config = dict(
    model='contrastive image-text model',
    dataset='drawn human figures in many poses',
    train_examples=97500,
    image_size=64,
    crop_scale_min=1,
    horizontal_flip=False,
    color_jitter=0.1,
    tokenizer='word',
    vocab_size=44,
    loss='softmax',
    embed_dim=256,
    encoder_arch='mobilenet_v2',
    encoder_norm='batchnorm',
    encoder_activation='silu',
    encoder_channel_attention='se',
    encoder_depths=[3, 4, 6, 3],
    encoder_kernel_size=5,
    encoder_stem='single',
    encoder_expansion=6,
    encoder_widths=[32, 64, 128, 256],
    text_encoder_causal=False,
    text_encoder_width=192,
    text_encoder_layers=6,
    text_encoder_norm='layernorm',
    text_encoder_norm_position='pre',
    text_encoder_activation='gelu',
    text_encoder_mlp_ratio=2,
    text_encoder_head_dim=48,
    text_encoder_fused_qkv=True,
    text_encoder_bias='qkv',
    text_encoder_qk_norm=False,
    text_encoder_layer_scale_init=0.01,
    text_encoder_parallel_block=False,
    text_encoder_inner_norm=False,
    text_encoder_positions='rope',
    init='trunc_normal_002',
    residual_init='scaled_by_depth',
    optimizer='adamw',
    learning_rate=0.0022,
    beta1=0.9,
    beta2=0.99,
    eps=1e-06,
    max_grad_norm=0.5,
    max_steps=5400,
    batch_size=128,
    epochs=7.1,
    lr_schedule='cosine',
    final_lr_fraction=0,
    warmup_steps=270,
    weight_decay=0.2,
)
Rows from block 4 of the image encoder of a small contrastive image-text model, named by matrix and row number. Rows with one number belong to one channel. Each number is 50 + 10 x the weight over its row's rms, rounded and kept within 0 to 99. All counts start at 0.
After each channel's rows are labels from the 100 images, of 14976, where the channel reaches its highest value: "strongest on" is what is common among them. Only what is clearly more common there than usual is listed. The data: drawn human figures in many poses. In brackets: how many of the 100.
# convs0: expand pointwise conv (encoder.blocks.4.convs.0.weight, 384x64x1x1), inputs 0-63
# convs1: depthwise 5x5 conv (encoder.blocks.4.convs.1.weight, 384x1x5x5), a 5x5 kernel
# convs2: project pointwise conv (encoder.blocks.4.convs.2.weight, 64x384x1x1, transposed), outputs 0-63

convs0.167:57 46 47 45 55 59 43 39 28 34 62 53 63 50 51 32 54 54 53 50 40 55 57 45 70 38 45 67 56 46 51 55 59 63 35 47 43 58 44 50 38 74 47 43 56 60 44 31 30 51 57 51 62 53 51 43 41 30 43 51 56 57 58 40
convs1.167:61 40 53 57 48 47 25 43 51 48 37 35 42 38 38 57 58 57 43 36 49 50 49 39 34
convs2.167:43 59 63 41 53 29 34 48 64 37 27 63 50 48 55 59 54 50 47 32 67 40 65 28 48 61 56 51 50 50 65 58 47 45 39 38 52 45 59 55 56 42 42 59 66 35 56 66 56 48 47 48 36 48 48 58 58 58 50 38 50 59 60 57
strongest on: lunging (31); pink trousers (29)

convs0.153:47 36 55 41 30 56 47 44 54 71 65 45 42 72 51 52 38 56 58 50 64 58 42 43 42 49 46 56 62 49 43 47 68 34 58 55 55 51 33 41 52 76 34 62 45 67 50 50 47 46 56 56 57 52 64 42 47 52 48 45 54 66 37 58
convs1.153:47 47 36 39 41 50 44 36 39 45 54 35 25 35 48 55 41 31 45 52 51 49 47 52 47
convs2.153:50 52 52 33 38 39 50 31 53 46 53 46 36 68 36 63 30 60 44 40 61 52 53 42 46 31 66 59 62 47 41 41 65 49 45 36 60 58 49 37 61 53 48 64 42 58 38 35 53 43 58 62 58 60 47 60 46 56 63 37 47 55 49 62
strongest on: brown top (26)

convs0.189:43 53 45 54 59 65 61 48 67 50 47 64 54 57 51 57 55 53 41 62 45 43 56 49 19 49 40 34 41 55 59 47 41 32 50 59 57 59 61 43 61 30 60 64 56 44 61 70 56 55 46 46 43 39 35 69 43 58 50 37 50 50 50 58
convs1.189:32 41 41 40 40 38 50 58 59 58 48 58 62 67 57 44 54 54 56 45 49 66 63 67 57
convs2.189:50 53 51 40 37 28 43 40 58 56 55 41 44 57 50 57 39 60 51 40 61 64 58 40 67 35 57 64 62 33 45 40 71 61 45 38 53 56 50 47 61 62 42 41 40 66 41 42 55 46 48 50 59 60 62 33 64 45 55 41 37 64 48 50
strongest on: lying (62)

convs0.71:42 52 58 48 66 69 45 57 49 61 56 70 56 62 57 52 48 42 67 62 53 56 65 31 45 63 52 53 40 60 66 68 45 41 53 40 30 37 46 45 51 50 53 58 64 49 70 41 39 52 41 53 60 36 45 60 42 45 49 41 52 62 39 43
convs1.71:50 27 31 30 39 40 37 45 42 32 40 47 49 50 44 53 56 51 55 51 60 54 46 51 58
convs2.71:32 51 45 51 38 54 46 38 55 64 59 56 49 57 64 57 42 50 55 49 59 76 44 31 56 40 58 46 46 34 48 48 59 58 60 32 50 33 38 47 76 44 53 47 47 45 31 38 61 47 48 45 62 44 48 48 49 49 62 38 43 65 36 48
strongest on: lying (48)

convs0.206:46 50 59 54 56 55 56 54 34 51 59 58 71 53 61 42 68 41 64 48 53 52 55 51 55 55 44 65 45 60 55 69 44 57 61 40 19 42 46 49 55 50 53 50 61 49 47 35 42 55 54 45 49 36 60 53 39 35 31 71 61 61 52 38
convs1.206:38 50 56 53 39 40 40 50 51 39 45 42 40 45 44 31 45 51 44 28 29 45 52 47 35
convs2.206:40 56 44 51 58 48 43 37 51 55 40 59 52 52 56 54 56 41 41 49 53 50 40 41 49 71 38 36 32 45 55 63 40 56 47 49 60 33 53 70 50 43 68 31 60 33 44 57 74 57 42 38 45 55 26 59 55 58 51 42 49 55 60 51
strongest on: lunging (33)

convs0.25:56 46 60 59 51 44 55 79 49 62 48 39 53 46 52 55 65 46 51 32 57 39 43 75 49 44 42 66 41 52 38 50 51 55 76 47 42 45 59 49 60 40 52 56 42 53 55 52 65 41 66 48 47 37 61 56 53 53 34 58 44 53 71 55
convs1.25:55 68 68 59 56 50 47 50 40 53 49 32 28 34 56 54 48 46 42 57 46 58 67 47 47
convs2.25:41 48 51 46 53 49 54 29 44 46 48 73 52 54 43 38 46 55 54 68 50 55 47 34 50 62 48 43 49 55 62 57 44 35 26 59 56 42 53 44 33 52 41 46 65 37 44 48 41 49 38 41 48 75 32 54 38 56 60 60 63 47 37 43
strongest on: black trousers (44); splits (26); lying (25)

convs0.252:46 70 54 61 38 42 47 39 51 44 36 32 38 63 48 57 44 61 48 34 53 37 43 59 49 43 60 63 48 50 36 47 56 68 61 51 56 61 50 45 52 62 54 41 24 54 34 50 62 47 46 41 47 59 64 40 55 66 41 53 29 55 53 52
convs1.252:48 46 47 42 39 53 54 49 44 48 50 54 38 24 30 56 57 48 41 37 50 42 39 31 43
convs2.252:53 69 59 67 49 30 50 52 60 51 30 51 39 52 52 60 46 45 48 28 52 46 51 60 53 44 63 53 50 57 45 50 49 55 60 42 51 55 48 54 55 46 63 37 32 61 49 58 63 63 36 42 38 63 68 35 74 56 52 51 33 42 57 50
strongest on: red top (64); purple top (25)

convs0.226:64 44 36 52 37 39 52 64 42 66 56 36 57 33 47 51 56 46 44 51 48 43 44 66 74 44 58 61 38 41 40 45 55 62 49 60 50 51 65 62 38 53 40 48 39 56 56 34 48 50 60 60 68 53 53 33 62 44 58 57 38 34 43 52
convs1.226:35 54 61 45 35 29 48 59 51 46 35 45 49 49 44 40 35 36 46 31 58 42 46 46 46
convs2.226:51 52 38 49 48 60 40 54 42 60 58 63 71 39 69 48 57 40 65 46 49 63 42 47 58 60 52 40 37 52 70 52 30 55 50 50 35 45 49 53 50 40 53 35 55 26 46 43 43 54 35 40 55 45 49 51 52 33 59 60 54 44 30 36
strongest on: grey top (35); grey trousers (26)

convs0.301:59 53 45 58 47 44 49 71 55 46 44 38 41 36 46 48 46 40 42 47 30 45 48 90 67 40 65 53 46 45 34 40 50 65 49 56 64 54 54 53 48 45 49 45 22 52 49 54 56 54 47 52 52 50 59 34 53 51 53 51 38 41 47 55
convs1.301:49 66 69 60 40 56 68 56 46 47 63 53 58 47 55 51 42 57 64 64 47 47 66 57 61
convs2.301:40 46 55 23 54 66 40 20 41 59 54 57 54 63 48 53 48 57 55 62 58 52 44 18 42 65 35 41 48 59 61 64 49 34 39 51 46 46 51 49 48 53 50 55 65 44 46 50 39 49 47 52 54 49 41 60 41 44 50 46 62 55 39 49
strongest on: blue trousers (25)

convs0.279:43 51 55 51 48 65 50 48 35 53 59 68 71 58 68 45 62 45 71 45 51 62 43 44 57 51 48 62 43 55 60 68 47 59 53 43 22 50 39 47 57 53 52 47 62 51 45 33 41 53 52 44 47 43 58 46 38 31 41 65 56 62 43 35
convs1.279:43 51 38 39 44 50 45 35 41 57 62 45 34 40 64 60 51 31 40 56 41 40 39 42 40
convs2.279:37 48 38 42 43 38 54 40 55 57 43 59 53 51 48 64 50 51 34 56 61 51 42 40 58 50 50 41 40 33 57 39 52 60 39 54 65 37 63 63 62 34 50 47 52 27 47 50 69 51 49 48 50 53 33 62 66 53 65 32 42 53 48 69
strongest on: lying (55); teal top (27)

convs0.363:61 45 47 55 65 45 65 48 66 34 55 42 39 46 38 52 48 61 37 69 43 44 53 56 47 37 46 51 59 38 42 29 61 43 35 59 72 59 61 48 44 56 49 54 48 65 48 64 54 46 59 53 49 58 42 52 46 59 49 31 43 57 68 69
convs1.363:28 44 46 38 39 37 51 42 54 48 39 47 42 63 58 36 46 61 70 60 38 49 53 59 52
convs2.363:49 48 50 28 37 57 28 49 53 61 45 45 40 63 57 54 39 41 73 45 61 52 48 44 48 61 49 51 58 54 32 63 61 46 76 37 46 48 29 61 55 43 59 61 49 57 48 47 52 37 63 59 48 45 60 42 35 55 59 46 58 53 44 52
strongest on: kicking (50); arms out (26)

convs0.106:27 58 52 44 43 61 49 28 49 31 49 54 39 59 31 59 24 65 46 47 50 55 59 40 42 48 69 50 63 57 63 59 50 48 45 45 54 56 44 30 47 50 32 57 51 46 53 49 37 59 28 48 50 45 43 59 45 52 47 46 56 59 41 47
convs1.106:57 54 66 65 58 60 45 58 56 54 66 40 39 50 64 58 51 49 45 61 48 56 76 56 47
convs2.106:59 39 43 72 44 70 46 71 47 64 59 50 50 43 55 47 55 26 59 66 42 52 32 62 50 62 36 41 40 46 38 59 44 51 67 61 43 43 41 69 34 40 58 46 45 52 57 59 55 50 52 50 53 44 47 42 43 50 58 49 46 35 54 45
strongest on: brown top (37); brown trousers (29); orange top (26)

convs0.276:59 47 42 41 67 50 48 58 41 52 65 40 51 47 50 41 47 40 54 52 40 65 64 39 69 40 58 73 61 44 48 39 68 62 52 40 39 44 43 45 56 71 44 51 48 59 46 26 40 42 59 54 71 48 54 45 41 38 45 52 52 57 43 43
convs1.276:40 36 37 39 49 73 58 45 44 61 68 65 58 59 58 58 48 36 43 54 42 46 45 48 47
convs2.276:52 49 48 48 37 50 38 60 59 52 42 50 45 65 60 37 50 44 68 58 57 59 82 42 47 59 41 62 72 45 33 49 60 47 63 44 40 52 27 64 42 64 47 50 57 60 56 63 51 57 48 46 46 54 59 36 63 53 53 42 53 51 53 37
strongest on: red top (60); red trousers (28)

convs0.375:45 49 56 58 43 57 50 58 51 54 63 53 44 42 56 42 40 49 63 57 43 63 46 50 79 36 62 65 54 35 40 46 56 60 56 43 46 52 34 42 53 73 35 43 47 59 30 36 44 38 55 45 62 53 65 31 40 50 52 56 51 65 42 45
convs1.375:44 42 41 38 59 46 54 42 43 63 50 45 35 45 61 60 42 36 42 50 45 34 25 42 49
convs2.375:46 56 33 58 43 65 43 51 62 39 43 49 35 50 40 49 38 43 35 49 35 43 54 59 49 45 55 47 54 31 30 42 59 59 61 57 63 60 40 63 42 43 59 48 35 54 45 52 71 49 52 49 51 59 40 47 51 73 64 38 43 32 54 57
strongest on: blue trousers (60); blue top (35)

convs0.179:57 56 42 57 57 53 49 27 53 32 49 50 56 68 45 63 47 64 38 54 59 32 47 50 35 45 43 49 43 50 51 52 50 48 35 60 54 66 75 42 54 46 53 52 47 63 56 50 51 58 51 59 51 57 34 69 64 50 55 34 40 49 72 67
convs1.179:32 42 36 38 40 46 62 59 63 59 34 51 52 58 52 34 53 48 47 45 29 46 44 56 53
convs2.179:46 56 49 34 31 30 34 45 53 53 40 46 50 58 58 59 43 54 46 28 73 48 64 51 68 48 62 60 51 43 47 50 58 60 57 41 49 57 57 56 62 49 45 46 42 56 48 38 48 35 51 58 56 52 58 41 76 45 63 46 31 46 39 47
strongest on: kicking (29)

convs0.117:29 63 67 61 55 49 63 54 52 32 52 68 53 49 50 60 64 49 53 55 54 51 59 53 60 44 70 57 49 82 58 59 40 49 53 41 40 46 45 38 54 43 55 56 61 47 44 52 52 57 46 47 28 40 68 49 43 44 38 64 58 58 46 47
convs1.117:63 54 50 61 58 60 56 57 62 67 66 52 41 52 66 69 53 52 47 56 57 53 68 60 51
convs2.117:65 18 50 36 38 53 45 53 49 63 57 34 51 50 39 40 46 62 49 46 56 44 41 52 34 60 25 39 57 44 43 49 51 30 57 58 57 53 55 49 41 53 39 64 50 51 57 50 42 41 69 57 65 56 42 69 50 50 51 47 61 43 52 50
strongest on: blue trousers (34); black trousers (29); blue top (28)

convs0.82:45 45 49 52 55 50 57 61 41 53 57 48 76 51 54 46 63 42 56 34 58 51 59 55 49 45 41 66 47 61 59 60 47 55 66 45 17 44 50 42 67 47 52 53 61 51 52 41 38 61 56 49 48 29 61 57 52 36 35 66 56 58 54 40
convs1.82:41 49 52 56 46 38 41 49 49 40 55 46 36 39 43 43 52 53 52 35 18 40 53 47 36
convs2.82:43 53 44 57 66 43 56 39 46 53 39 54 52 52 46 53 51 45 38 49 50 44 42 48 46 70 44 29 34 51 64 56 34 56 45 48 57 33 58 60 48 38 67 31 57 32 41 60 55 52 30 41 43 62 26 65 60 53 51 50 52 45 60 48
strongest on: lunging (27)

convs0.191:44 71 54 65 70 55 60 59 50 43 54 65 53 54 53 68 65 52 48 61 50 36 52 59 58 47 62 59 18 63 58 56 38 45 41 55 45 56 63 44 46 31 55 66 51 54 62 45 57 50 47 59 38 41 41 55 39 50 45 48 38 54 59 60
convs1.191:58 37 40 59 73 63 52 46 48 67 50 47 42 40 62 57 43 45 37 65 60 53 60 45 48
convs2.191:64 27 52 44 46 45 58 54 43 44 54 59 68 45 55 38 74 47 48 46 63 52 35 60 38 56 25 54 63 60 56 42 41 33 50 56 50 41 60 55 61 51 51 55 60 46 42 52 45 43 66 46 43 52 58 57 50 34 49 73 68 44 50 48
strongest on: black trousers (34)

convs0.332:45 46 60 60 56 54 58 59 37 42 56 53 63 45 58 41 72 35 64 55 52 59 60 51 67 56 50 59 53 59 50 60 43 57 63 38 31 37 40 51 53 58 54 43 59 46 46 45 47 58 49 38 46 39 68 44 46 34 35 77 60 56 52 34
convs1.332:45 47 53 52 33 45 46 54 51 33 47 42 39 47 45 28 26 39 45 46 33 42 49 45 48
convs2.332:37 52 43 45 56 52 44 40 41 51 46 56 61 50 50 38 62 44 44 54 39 47 40 47 52 75 38 35 36 54 60 67 30 58 39 53 53 41 60 69 51 46 63 36 71 31 41 56 53 58 37 36 38 55 37 57 44 45 44 53 59 55 61 46
strongest on: lunging (38); blue trousers (25)

convs0.161:69 30 45 44 40 33 46 71 39 56 49 40 60 46 53 47 65 37 44 36 60 37 47 65 61 49 44 54 43 48 36 53 54 58 68 51 49 41 61 63 52 45 55 54 49 49 63 36 52 42 77 65 57 46 53 52 54 41 53 59 55 37 57 54
convs1.161:65 52 38 40 39 62 59 46 44 47 52 47 36 43 44 55 46 38 37 37 54 50 39 32 33
convs2.161:64 58 87 37 58 51 30 50 40 55 48 53 42 56 61 53 49 37 70 31 57 50 58 42 49 60 57 53 51 63 44 65 55 53 49 36 39 37 38 62 42 53 49 35 53 53 42 51 43 38 46 53 46 64 52 55 34 48 48 55 58 56 50 49
strongest on: grey top (57); grey trousers (52)

convs0.207:56 64 63 42 73 39 46 37 45 45 38 53 50 54 57 36 48 49 71 47 49 57 67 26 51 65 50 54 57 47 60 51 54 57 32 38 39 45 42 55 43 63 49 38 58 47 47 48 45 53 41 36 58 61 37 52 48 51 39 47 47 73 56 34
convs1.207:44 47 49 51 48 39 42 38 40 55 44 39 37 31 56 49 39 32 36 54 62 66 60 54 58
convs2.207:65 43 47 40 49 35 35 40 66 57 58 32 55 52 57 50 56 55 43 52 59 42 36 42 51 43 40 50 58 52 49 33 60 44 39 58 55 57 65 50 55 67 38 45 40 63 39 46 40 60 70 61 63 57 63 36 62 50 64 53 37 48 45 67
strongest on: lying (49); red trousers (41); red top (36)

convs0.208:51 46 39 58 54 51 60 54 53 36 55 46 44 37 25 60 51 55 27 57 50 33 44 57 54 43 53 60 43 44 40 37 51 49 46 55 54 64 70 49 51 40 43 69 49 52 59 41 57 46 62 63 55 43 31 74 49 60 58 47 52 44 60 68
convs1.208:29 40 45 44 45 35 55 56 51 48 36 56 53 47 56 37 54 59 55 64 26 41 41 49 58
convs2.208:47 59 63 38 36 21 48 51 56 60 48 48 40 63 49 62 43 68 49 41 72 49 74 38 51 49 64 60 55 43 47 57 59 48 56 37 40 54 50 58 56 47 41 61 53 53 69 41 52 33 53 54 49 48 62 47 71 51 55 45 41 59 53 45
strongest on: kicking (53)

convs0.79:62 48 58 60 53 48 50 43 48 48 43 47 36 57 39 63 50 56 37 51 52 26 39 73 42 53 53 50 37 56 34 57 51 43 47 57 60 53 72 57 39 40 54 56 38 63 64 62 55 45 51 63 46 55 41 55 53 57 50 41 40 39 77 66
convs1.79:57 51 58 52 52 47 42 42 55 53 47 37 54 59 44 54 61 84 69 54 56 59 58 43 44
convs2.79:56 53 59 39 43 30 46 49 37 56 39 53 66 42 54 45 63 40 68 41 61 48 37 42 59 66 46 30 36 51 63 48 37 43 36 48 47 41 50 66 45 44 50 34 64 29 50 63 49 42 45 44 41 62 44 57 57 45 63 63 58 42 47 48
strongest on: lying (38); splits (30); red trousers (28)

convs0.94:47 45 52 48 54 64 49 56 40 53 58 55 72 46 66 39 63 40 68 51 42 58 60 46 53 53 43 60 51 52 57 67 49 56 61 47 24 47 46 48 56 56 51 48 63 52 52 43 39 56 53 44 51 33 61 41 35 30 33 64 60 65 48 31
convs1.94:32 44 53 54 39 42 48 48 48 40 38 49 47 47 40 26 50 54 50 30 32 43 47 48 36
convs2.94:32 51 36 57 53 54 51 42 53 53 46 58 56 43 62 56 55 41 47 47 50 58 34 37 60 63 42 30 35 38 57 57 39 60 47 45 53 33 51 62 59 39 65 32 60 29 35 54 68 61 39 38 46 45 35 59 53 52 60 46 56 56 56 47
strongest on: lunging (26)

convs0.293:38 59 62 62 68 44 66 66 60 45 45 56 59 50 57 52 77 47 61 59 58 50 57 47 46 53 45 56 44 67 61 47 29 45 56 43 32 44 48 46 61 44 59 56 60 38 43 58 59 55 50 39 30 40 64 55 53 55 39 67 56 56 54 46
convs1.293:48 54 54 52 47 42 48 47 38 33 40 38 42 32 36 40 34 29 33 45 51 55 49 48 52
convs2.293:51 37 48 32 65 49 49 39 43 42 57 51 53 43 36 29 41 52 26 62 38 54 46 48 66 51 53 42 50 34 60 48 49 64 41 52 71 48 74 54 41 63 49 31 50 49 39 39 37 57 42 51 60 57 43 53 48 41 42 43 53 60 56 49
strongest on: lunging (25)

convs0.307:52 42 56 57 42 61 51 56 37 53 73 58 60 42 62 44 59 49 69 59 55 68 45 47 74 45 48 63 49 44 47 51 59 61 49 43 30 45 39 52 50 58 40 46 56 60 47 27 45 46 60 52 58 37 62 43 46 29 46 59 55 62 47 35
convs1.307:42 51 54 45 34 51 58 51 38 50 48 55 57 29 35 53 50 54 31 31 54 47 53 37 33
convs2.307:42 52 50 30 17 43 33 43 57 79 41 49 44 63 56 63 39 50 58 38 59 58 52 42 46 51 56 50 53 34 43 53 61 55 71 45 60 47 45 65 53 47 50 47 43 45 44 50 61 36 50 45 52 58 59 41 56 51 56 38 40 58 39 51
strongest on: teal trousers (32)

convs0.350:52 48 43 48 32 29 53 71 44 59 48 38 52 23 44 51 55 51 42 30 54 37 50 68 68 44 53 59 44 37 40 47 55 63 57 54 57 45 62 68 43 39 38 53 48 37 56 42 64 48 65 54 53 42 45 46 57 54 55 61 45 38 52 53
convs1.350:42 52 57 48 41 42 41 56 59 55 46 32 42 58 67 56 49 41 33 49 43 52 68 37 32
convs2.350:47 48 57 47 54 54 55 46 55 51 49 78 56 58 59 60 58 53 60 70 61 57 40 33 47 61 49 48 43 67 70 58 33 26 41 46 38 45 45 42 55 39 57 65 69 35 51 61 51 51 49 51 33 47 51 53 43 42 58 48 61 52 41 42
strongest on: grey top (45); grey trousers (26)

convs0.323:43 55 48 55 42 39 71 43 70 32 47 46 53 61 41 63 57 52 34 54 68 45 44 52 48 43 52 52 62 63 47 45 52 30 55 59 58 54 49 40 62 42 60 71 54 48 48 68 66 61 57 58 30 44 62 52 49 57 54 56 60 46 47 67
convs1.323:42 43 46 60 63 44 54 64 62 54 58 52 46 29 27 49 41 41 45 49 45 34 40 58 53
convs2.323:41 54 60 61 63 57 48 61 71 49 40 64 51 52 47 50 55 56 57 68 39 43 52 42 33 63 44 36 40 49 57 55 28 37 57 55 37 56 42 43 48 35 60 58 62 35 55 62 58 49 45 35 34 49 43 67 41 66 48 42 55 58 62 49
strongest on: black trousers (53); black top (26)

convs0.240:68 49 45 52 38 32 36 70 51 54 42 37 52 44 57 45 56 36 49 36 51 35 50 70 66 45 51 56 41 48 33 46 52 60 65 54 46 53 68 60 57 39 53 48 37 52 55 40 43 53 56 65 55 48 60 39 66 50 55 55 40 25 46 55
convs1.240:45 44 44 44 48 34 43 52 54 36 37 58 56 49 26 35 61 60 53 40 33 42 42 46 45
convs2.240:68 51 42 51 57 38 38 74 46 59 55 32 48 48 52 51 47 35 49 44 40 45 58 67 64 39 56 62 49 57 42 42 53 61 52 50 50 57 58 54 51 52 52 43 27 63 52 34 38 45 62 65 67 57 66 42 54 42 54 52 36 32 46 55
strongest on: grey top (51); purple top (35)

convs0.280:51 45 49 53 57 53 54 68 65 61 52 45 47 48 45 70 57 48 44 56 62 39 41 58 42 53 47 47 38 64 46 42 36 31 74 44 43 44 53 50 61 24 66 63 50 41 59 52 66 40 56 50 41 32 56 68 54 58 49 50 55 44 58 52
convs1.280:54 55 63 51 53 60 56 69 61 57 46 41 56 45 37 48 41 41 46 31 52 38 30 39 44
convs2.280:54 58 62 46 34 63 38 58 47 40 55 49 48 53 67 55 51 31 71 39 52 64 43 45 57 46 63 60 53 51 39 62 60 55 67 31 35 50 33 56 49 53 49 61 50 49 42 37 55 41 58 60 51 37 63 46 29 44 50 56 59 67 47 49
strongest on: black trousers (54); lying (39); splits (30)

convs0.383:36 56 70 66 61 55 59 55 51 49 49 54 46 55 53 52 58 47 64 43 58 50 54 46 44 58 47 59 34 50 51 68 46 55 64 38 29 43 39 46 45 50 49 47 58 51 57 46 60 52 47 32 47 34 54 63 55 57 25 51 48 78 67 35
convs1.383:51 43 43 46 54 34 30 30 40 53 47 49 41 40 51 42 38 35 42 56 52 42 38 34 49
convs2.383:56 25 33 40 39 50 35 28 52 47 57 38 62 56 39 42 52 51 32 55 49 44 38 41 46 52 33 45 61 58 47 43 62 37 39 65 70 57 59 53 56 61 51 50 51 56 40 51 35 53 60 56 51 64 52 49 48 44 66 49 58 42 53 65
strongest on: teal trousers (42)

convs0.63:70 43 66 45 51 44 41 44 48 55 40 36 43 59 47 47 50 61 54 30 60 41 43 59 31 62 32 53 50 45 35 51 62 52 64 45 55 45 49 63 40 62 52 38 38 53 47 49 55 26 61 45 64 61 49 62 53 63 36 51 52 52 70 47
convs1.63:43 52 46 41 48 40 59 49 41 33 32 69 50 46 31 41 66 56 50 40 38 46 41 46 47
convs2.63:60 29 58 44 56 56 37 49 42 47 53 41 49 45 50 24 56 55 57 45 46 50 38 55 50 55 28 49 62 37 34 43 58 60 48 56 53 55 48 61 37 75 44 35 44 56 39 55 50 45 64 36 61 64 47 59 45 50 41 58 65 62 61 44
strongest on: teal trousers (59); teal top (47); standing (26)

convs0.371:44 40 32 43 37 33 65 40 44 36 55 46 50 45 36 42 58 54 43 55 72 55 44 40 52 51 40 52 69 45 54 39 55 32 37 51 53 48 52 53 47 50 39 64 66 41 41 51 51 56 61 60 47 54 36 53 52 46 77 59 70 43 43 54
convs1.371:41 44 42 40 41 50 63 63 59 52 42 58 64 56 46 44 43 50 50 47 42 30 33 28 46
convs2.371:46 37 46 42 42 48 58 64 55 62 53 59 51 49 50 48 59 52 67 66 65 64 61 34 56 62 46 51 54 56 71 46 46 30 46 59 37 37 42 49 38 61 32 56 63 38 58 50 35 65 42 59 55 43 54 41 60 46 59 55 57 52 32 39
strongest on: brown top (68); brown trousers (33)

convs0.183:54 38 58 55 43 49 54 58 30 56 70 51 63 44 52 52 58 52 62 44 62 55 35 56 78 50 50 68 42 51 47 60 53 56 56 48 31 41 46 50 52 53 40 49 56 59 56 22 43 51 58 53 51 37 59 47 53 30 42 67 56 55 51 37
convs1.183:44 50 53 37 50 51 61 49 34 56 52 66 48 28 41 53 58 46 31 40 47 48 54 38 32
convs2.183:50 41 60 40 29 42 33 58 64 71 43 46 38 62 53 69 45 46 59 43 74 41 59 42 38 52 51 56 51 49 40 48 57 43 70 46 45 45 45 60 56 44 43 61 44 48 61 52 61 32 56 55 53 46 54 58 69 61 63 35 48 50 50 57
strongest on: teal trousers (30)

convs0.58:28 42 61 46 45 46 49 62 53 57 47 48 50 37 48 53 62 56 56 38 60 45 57 45 44 57 44 47 45 47 54 55 43 44 73 48 33 48 48 58 52 37 37 59 69 34 55 60 58 48 59 38 25 25 50 57 48 55 41 62 62 63 61 42
convs1.58:60 59 60 51 58 49 53 62 51 56 40 51 65 51 43 47 40 37 41 44 61 37 25 36 46
convs2.58:52 72 73 51 41 57 32 42 55 38 43 58 49 58 67 52 56 47 73 44 47 55 47 42 54 53 55 54 52 54 39 73 58 56 57 47 38 55 33 59 46 59 49 45 58 56 44 51 66 39 50 48 41 50 64 35 42 51 37 48 47 73 59 42
strongest on: teal trousers (47); lying (41); splits (32)

convs0.111:50 50 61 53 65 48 52 43 56 59 39 40 26 53 44 45 38 48 57 49 47 64 58 42 36 55 51 40 67 52 47 41 54 48 52 32 60 36 27 49 45 65 54 33 49 48 32 67 60 50 38 28 51 65 58 50 54 64 40 47 50 56 53 43
convs1.111:39 38 42 37 44 48 40 41 39 37 70 57 42 62 58 52 38 41 51 56 36 41 57 37 43
convs2.111:39 49 54 46 47 56 48 53 42 51 44 67 64 42 61 36 69 49 58 61 45 49 44 44 58 74 41 46 37 47 65 66 32 48 45 53 35 43 50 64 50 41 48 45 73 29 48 48 45 54 46 36 37 40 52 44 45 42 48 61 60 56 45 34
strongest on: teal trousers (51); lying (44); splits (38)

convs0.253:54 49 41 55 56 46 65 47 53 43 49 49 41 48 31 61 50 50 24 60 51 33 48 60 43 46 48 50 47 48 42 44 51 43 39 60 61 56 69 48 42 39 49 60 50 54 65 53 58 48 57 66 51 54 26 68 51 62 56 36 44 43 61 79
convs1.253:29 46 43 42 39 32 53 50 56 45 34 51 46 56 54 28 52 52 58 54 29 50 48 56 52
convs2.253:44 57 48 32 34 29 38 49 61 59 40 44 35 66 44 65 36 59 50 42 68 50 67 41 54 48 61 60 56 44 37 51 65 44 65 38 51 55 42 54 61 47 50 66 46 57 62 44 56 34 57 59 52 50 56 47 65 55 59 36 40 53 44 53
strongest on: kicking (71)